config.toml
model = "CTC image transcriber"
dataset = "short English words printed on busy colour backdrops"
crop_scale_min = 1
horizontal_flip = false
conv_stem = false
kernel_size = 7
init = "trunc_normal_002"
muon_scale = "match_rms_adamw"
adamw_lr_other_params = 0.0012
warmup_steps = 1640
adamw_weight_decay_other_params = 0.05
Rows from block 6 of a small CTC image transcriber, named by matrix and row number. Rows with one number belong to one neuron. Each number is 200 + 30 x the weight over its row's rms, rounded and kept within 0 to 999. All counts start at 0.
After each neuron's rows are labels from the 100 images, of 14976, where the neuron reaches its largest size: "responds to" is what is common among them; "place" is the part of the image that holds the peak. Only what is clearly more common there than usual is listed. The data: short English words printed on busy colour backdrops. In brackets: how many of the 100, against the usual share in percent.
# gate: MLP gate (model.blocks.6.mlp.gate.weight, 160x80), inputs 0-79
# fc1: MLP up (model.blocks.6.mlp.fc1.weight, 160x80), inputs 0-79
# fc2: MLP down (model.blocks.6.mlp.fc2.weight, 80x160, transposed), outputs 0-79

gate.154,214,205,222,162,218,258,200,198,196,224,240,170,167,177,195,239,230,214,252,195,224,149,205,201,157,241,184,195,165,177,211,180,137,196,181,231,204,187,180,147,243,183,198,204,214,234,181,144,205,246,181,169,212,189,207,190,149,212,242,186,242,190,289,211,194,211,234,174,184,175,237,205,168,256,198,170,198,171,159,219
fc1.154,187,138,220,211,232,216,224,219,214,199,163,203,259,201,203,135,189,206,234,187,193,220,172,163,228,237,210,186,154,215,180,194,277,231,239,200,175,174,221,236,166,201,203,164,211,171,196,179,203,150,235,255,179,153,175,219,209,200,192,190,185,205,133,218,183,177,180,242,228,237,208,176,223,150,233,238,168,258,206,192
fc2.154,207,234,240,136,229,238,170,165,241,199,194,177,228,169,192,199,183,238,191,184,225,220,198,196,163,220,172,261,131,223,219,174,217,157,182,193,199,184,228,251,202,200,206,219,216,216,187,173,178,203,142,196,245,213,206,138,229,173,225,213,187,231,190,213,186,193,167,217,215,201,145,178,169,226,261,233,212,117,221,184
responds to: capitals (62 vs 33.6); the letter m (61 vs 9.8)
place: middle right (49 vs 11.7); top right (40 vs 9.8)

gate.40,109,194,201,205,205,215,216,206,229,245,154,177,148,191,235,190,239,203,230,211,206,190,209,181,187,206,200,231,223,175,179,142,212,290,228,218,230,181,179,240,233,170,217,193,254,214,211,159,204,167,193,200,188,176,244,214,215,153,177,223,231,177,156,238,172,249,178,181,213,239,178,229,159,227,202,162,196,219,175,197
fc1.40,118,158,215,173,187,176,234,202,233,199,198,170,191,159,218,176,199,185,264,232,227,177,188,214,160,200,205,211,200,204,210,214,172,235,199,232,144,184,204,208,213,150,251,183,265,196,194,122,194,161,194,220,225,180,204,195,230,226,158,243,223,163,185,229,206,204,224,210,244,218,207,221,210,210,238,144,163,258,210,205
fc2.40,237,161,183,176,269,159,194,242,240,246,183,235,225,194,154,160,155,166,238,206,217,246,173,169,208,207,195,179,179,215,180,131,195,169,196,220,203,184,237,202,244,200,218,211,187,178,211,202,135,212,229,187,191,223,172,143,259,193,188,190,184,239,204,192,232,196,250,202,223,200,185,202,149,222,212,188,243,178,242,239
responds to: capitals (77 vs 33.6); the letter d (53 vs 15.4); the letter n (53 vs 22.4); the letter f (39 vs 8.4)
place: centre (59 vs 14.1)

gate.15,224,208,187,178,225,215,165,170,132,204,208,213,234,120,247,204,206,195,186,180,154,227,215,223,219,177,266,205,207,176,199,203,250,124,198,202,170,180,220,235,217,159,208,208,188,279,188,240,163,206,194,202,216,227,225,182,210,171,210,251,215,169,167,227,209,178,169,214,190,186,244,164,178,244,189,224,229,178,213,157
fc1.15,245,188,200,186,174,202,233,207,167,196,207,238,213,138,250,204,257,179,184,237,156,222,202,237,207,217,208,176,203,233,191,194,262,129,187,173,189,180,180,185,233,224,213,221,214,239,185,185,167,197,147,217,208,222,231,224,220,161,192,258,206,167,131,211,193,151,164,207,188,230,222,198,219,236,199,225,126,194,175,181
fc2.15,159,190,211,187,210,235,183,177,225,188,196,199,208,185,198,212,201,142,209,161,162,197,162,238,118,150,186,182,172,229,211,173,151,163,231,236,169,161,182,190,254,144,213,184,175,210,157,166,218,187,246,194,183,245,212,204,233,180,206,173,173,206,197,214,226,208,172,178,220,272,164,205,206,199,131,210,242,177,190,164
responds to: the letter o (85 vs 33.2); the letter w (66 vs 9.1); the letter l (48 vs 22.8); word: wool (43 vs 0.4)
place: top centre (44 vs 11.7); centre (33 vs 14.1)

gate.115,185,227,192,142,217,129,262,256,184,240,173,153,163,180,216,232,206,255,229,219,157,231,152,179,186,134,236,165,204,240,175,212,194,190,196,184,176,208,264,205,168,187,221,197,203,211,198,182,191,225,177,209,177,206,207,200,248,227,161,204,214,210,227,270,194,208,215,196,187,216,187,189,216,178,148,152,209,232,190,221
fc1.115,202,185,225,212,199,191,181,130,227,215,224,204,199,196,268,167,207,175,199,181,203,173,184,200,220,236,165,219,210,189,273,203,204,186,205,182,230,164,231,150,229,236,209,192,212,157,193,161,207,126,242,176,208,172,173,198,173,190,302,227,190,206,221,150,205,219,181,175,206,177,227,195,235,223,212,260,173,221,214,161
fc2.115,171,210,246,206,229,211,150,195,184,218,210,205,230,201,167,186,198,226,212,196,266,188,232,215,235,229,292,199,163,183,168,205,192,238,134,189,184,235,174,173,230,209,228,157,195,157,180,159,139,142,244,192,149,218,187,199,196,217,202,147,222,219,184,246,221,176,241,194,224,210,198,226,220,184,180,183,188,180,170,225
responds to: the letter u (87 vs 9.1); the letter e (78 vs 35.8); the letter s (73 vs 16.9); the letter o (67 vs 33.2)
place: centre (61 vs 14.1)

gate.4,205,146,200,216,240,196,266,208,247,188,194,244,112,210,212,179,177,224,150,208,178,183,180,232,190,175,137,189,255,215,225,206,215,243,190,207,216,150,148,197,205,177,160,206,189,215,226,175,202,126,198,264,254,183,240,181,230,222,218,209,177,215,208,199,163,200,157,203,181,211,182,194,203,201,222,197,229,219,201,225
fc1.4,198,164,198,207,166,219,200,203,208,156,171,132,249,183,189,183,161,196,203,293,187,209,162,168,237,167,187,186,217,184,203,216,228,195,214,167,209,185,220,204,178,201,213,193,199,202,218,310,198,140,198,247,233,217,209,189,222,215,193,204,223,264,207,174,206,203,182,168,127,219,182,174,197,178,255,195,215,182,193,218
fc2.4,236,214,244,234,206,178,150,244,214,143,249,200,118,153,212,226,174,257,217,212,134,227,213,186,174,245,225,163,218,192,210,196,187,186,205,191,206,207,192,227,219,193,189,185,191,201,170,219,153,188,242,181,167,261,207,145,204,214,229,200,128,173,211,165,224,177,205,159,220,233,183,223,200,212,177,208,214,234,187,218
responds to: the letter o (100 vs 33.2); the letter n (80 vs 22.4); the letter e (73 vs 35.8); the letter p (43 vs 12.8)
place: centre (48 vs 14.1)

gate.109,170,261,162,197,244,168,207,235,165,197,233,158,180,197,202,212,199,179,266,250,254,233,187,180,192,132,222,220,168,221,213,210,204,204,206,154,193,195,231,205,236,226,209,178,224,197,182,230,129,169,233,193,151,223,164,197,191,223,190,204,247,224,213,170,166,212,188,164,178,159,217,213,265,221,175,159,172,198,191,228
fc1.109,251,139,253,225,179,201,182,157,239,184,182,223,229,202,207,192,211,198,130,163,173,162,230,222,229,276,176,177,231,176,200,179,216,215,185,225,216,166,150,185,175,197,181,198,188,200,238,173,247,226,132,198,248,181,241,209,223,192,202,158,184,186,169,196,238,185,207,235,219,220,178,182,138,202,233,248,214,204,205,186
fc2.109,210,173,209,196,197,188,187,198,198,229,225,227,218,232,272,189,200,245,217,167,211,156,188,249,208,176,137,167,233,219,154,161,150,209,191,179,211,234,223,208,172,241,236,177,253,204,177,147,142,206,198,210,196,141,241,225,213,158,219,204,155,170,213,181,216,210,189,231,213,150,208,139,184,235,206,216,244,167,206,189
responds to: the letter u (94 vs 9.1); the letter l (93 vs 22.8); the letter f (54 vs 8.4); word: full (50 vs 0.4)
place: centre (71 vs 14.1)

gate.1,185,217,199,226,196,264,223,205,210,179,214,238,214,190,248,188,226,212,204,211,172,217,186,214,194,172,207,234,168,180,258,225,210,238,198,173,248,196,159,235,198,168,196,225,151,224,166,165,219,197,186,177,155,162,238,209,134,182,223,138,184,199,196,163,209,174,98,156,182,244,193,208,198,195,170,231,185,226,202,244
fc1.1,249,136,189,212,172,184,202,228,232,180,195,177,154,222,173,241,260,239,184,220,205,222,225,257,180,196,162,179,245,196,174,235,211,205,186,191,192,207,193,184,250,220,186,225,190,201,201,216,160,253,196,161,182,209,131,191,212,216,214,140,200,160,193,226,191,186,216,209,170,168,193,272,186,196,195,143,201,224,231,269
fc2.1,202,224,167,274,190,193,186,222,164,210,166,151,179,220,202,193,252,237,194,188,244,212,222,158,256,168,180,209,184,118,206,225,219,221,227,233,155,186,182,181,124,209,189,168,192,161,201,193,195,209,170,212,236,186,256,245,185,168,171,175,230,242,175,176,191,188,148,173,240,207,199,217,218,223,219,224,209,200,217,229
responds to: capitals (61 vs 33.6); the letter g (54 vs 10.3); the letter c (43 vs 12.5)
place: middle left (69 vs 11.7); bottom left (31 vs 9.8)

gate.144,174,214,164,178,237,177,243,223,184,267,196,225,207,198,182,197,176,195,189,196,212,188,257,182,161,205,251,191,146,188,197,168,177,201,245,215,131,234,272,211,180,231,165,207,161,260,211,223,178,163,194,198,208,189,203,183,177,147,217,228,209,199,226,199,170,152,171,219,221,205,207,199,170,202,173,193,196,216,207,298
fc1.144,129,216,155,246,215,194,204,217,217,158,112,194,169,130,181,217,153,235,194,188,186,217,252,184,174,163,198,212,214,238,188,218,157,227,220,158,242,206,250,180,205,181,231,164,220,192,231,181,207,208,244,260,188,205,176,209,179,207,160,211,205,202,209,202,190,202,175,166,198,229,217,217,224,207,213,154,236,186,246,243
fc2.144,205,242,178,188,216,189,209,206,181,187,197,199,136,216,213,169,228,197,193,268,195,229,152,223,199,220,189,220,176,163,238,217,251,153,164,219,210,192,214,189,152,163,152,234,187,196,210,254,179,190,160,270,242,192,156,219,225,223,145,192,211,159,176,196,202,261,171,228,205,207,244,198,202,210,244,254,205,177,209,166
responds to: the letter u (56 vs 9.1); the letter l (55 vs 22.8); the letter f (50 vs 8.4); word: full (38 vs 0.4)
place: centre (40 vs 14.1); top centre (28 vs 11.7)

gate.96,153,278,186,121,175,249,218,144,178,191,183,237,205,191,221,197,140,237,206,154,238,179,208,181,202,143,212,193,204,125,240,206,251,205,204,177,189,222,222,182,232,197,169,211,236,185,197,191,183,216,179,169,187,170,226,175,272,202,211,208,218,249,219,219,204,214,170,243,174,197,205,196,202,175,197,185,203,198,201,244
fc1.96,168,184,200,226,199,190,220,228,202,156,177,159,201,178,180,234,195,202,237,219,186,186,200,209,239,244,209,227,243,183,157,272,211,163,231,179,224,195,163,244,177,207,196,164,129,253,239,203,234,192,196,227,190,255,153,227,210,206,215,183,182,211,161,154,194,224,203,157,208,180,156,204,181,205,209,165,255,139,191,250
fc2.96,164,184,223,185,238,200,182,272,243,211,233,209,220,153,127,219,196,205,163,172,168,185,157,164,208,197,189,230,217,200,225,157,259,201,232,189,183,212,246,242,182,228,190,181,169,208,192,163,185,205,182,240,168,217,195,219,191,142,198,237,143,158,159,224,152,165,170,209,187,174,195,218,256,202,249,198,200,201,217,180
responds to: the letter a (92 vs 35.7); the letter t (55 vs 22.9); the letter h (49 vs 12.5); the letter b (35 vs 10.8)
place: centre (44 vs 14.1)

gate.111,182,267,231,170,137,154,196,160,216,209,242,165,217,196,163,150,207,182,196,192,163,208,203,234,207,245,208,192,215,178,221,252,208,212,196,192,209,175,207,178,247,185,160,183,258,166,163,256,194,202,153,174,243,228,204,245,223,191,212,198,207,211,217,227,146,188,236,134,194,207,174,229,174,230,180,227,155,184,230,219
fc1.111,143,219,221,173,266,242,186,239,176,205,229,230,191,223,222,217,163,220,225,178,150,268,238,211,170,190,195,225,209,233,209,209,143,191,235,224,176,216,211,211,197,162,191,199,173,254,150,214,239,217,159,201,177,167,177,145,243,177,208,258,180,234,175,170,198,200,188,217,217,194,186,196,197,170,188,188,190,189,224,119
fc2.111,245,181,194,207,242,191,202,193,231,222,180,196,179,217,255,180,160,233,143,194,242,228,227,224,179,193,203,208,137,225,214,229,219,216,213,186,167,185,212,188,200,200,164,231,157,184,134,223,249,213,157,142,136,205,210,159,196,179,209,231,149,183,212,170,206,216,232,247,173,164,207,184,242,232,188,169,230,227,184,145
responds to: the letter a (73 vs 35.7); the letter d (44 vs 15.4); the letter c (41 vs 12.5); word: acid (37 vs 0.4)
place: top centre (57 vs 11.7)

gate.85,209,178,203,165,223,159,166,192,174,187,167,203,182,240,233,202,206,231,147,176,183,224,151,207,204,213,200,259,239,248,202,232,218,233,186,253,263,232,217,180,212,219,181,202,199,200,194,176,201,200,207,293,177,239,208,192,191,224,183,155,206,220,223,235,181,208,149,166,243,233,138,189,171,208,185,147,196,215,187,150
fc1.85,155,235,189,231,201,199,204,199,215,182,197,154,188,185,169,176,176,206,233,208,209,167,236,169,206,207,201,214,164,157,224,183,219,191,214,169,169,169,153,205,187,203,202,243,189,207,170,234,153,201,193,146,202,143,191,187,159,206,265,219,205,213,175,215,204,203,248,222,182,173,232,222,204,200,190,296,281,155,221,262
fc2.85,182,195,202,200,184,216,156,169,176,211,242,243,201,190,213,232,192,209,207,209,209,247,235,206,232,227,273,180,222,203,198,185,168,273,232,211,157,197,211,180,183,142,192,214,215,172,213,165,195,220,251,215,165,219,185,234,181,217,154,202,240,233,243,226,182,206,234,281,207,237,206,269,253,218,211,200,235,217,193,163
responds to: the letter u (100 vs 9.1); the letter p (56 vs 12.8); the letter s (56 vs 16.9); the letter h (51 vs 12.5)
place: centre (45 vs 14.1)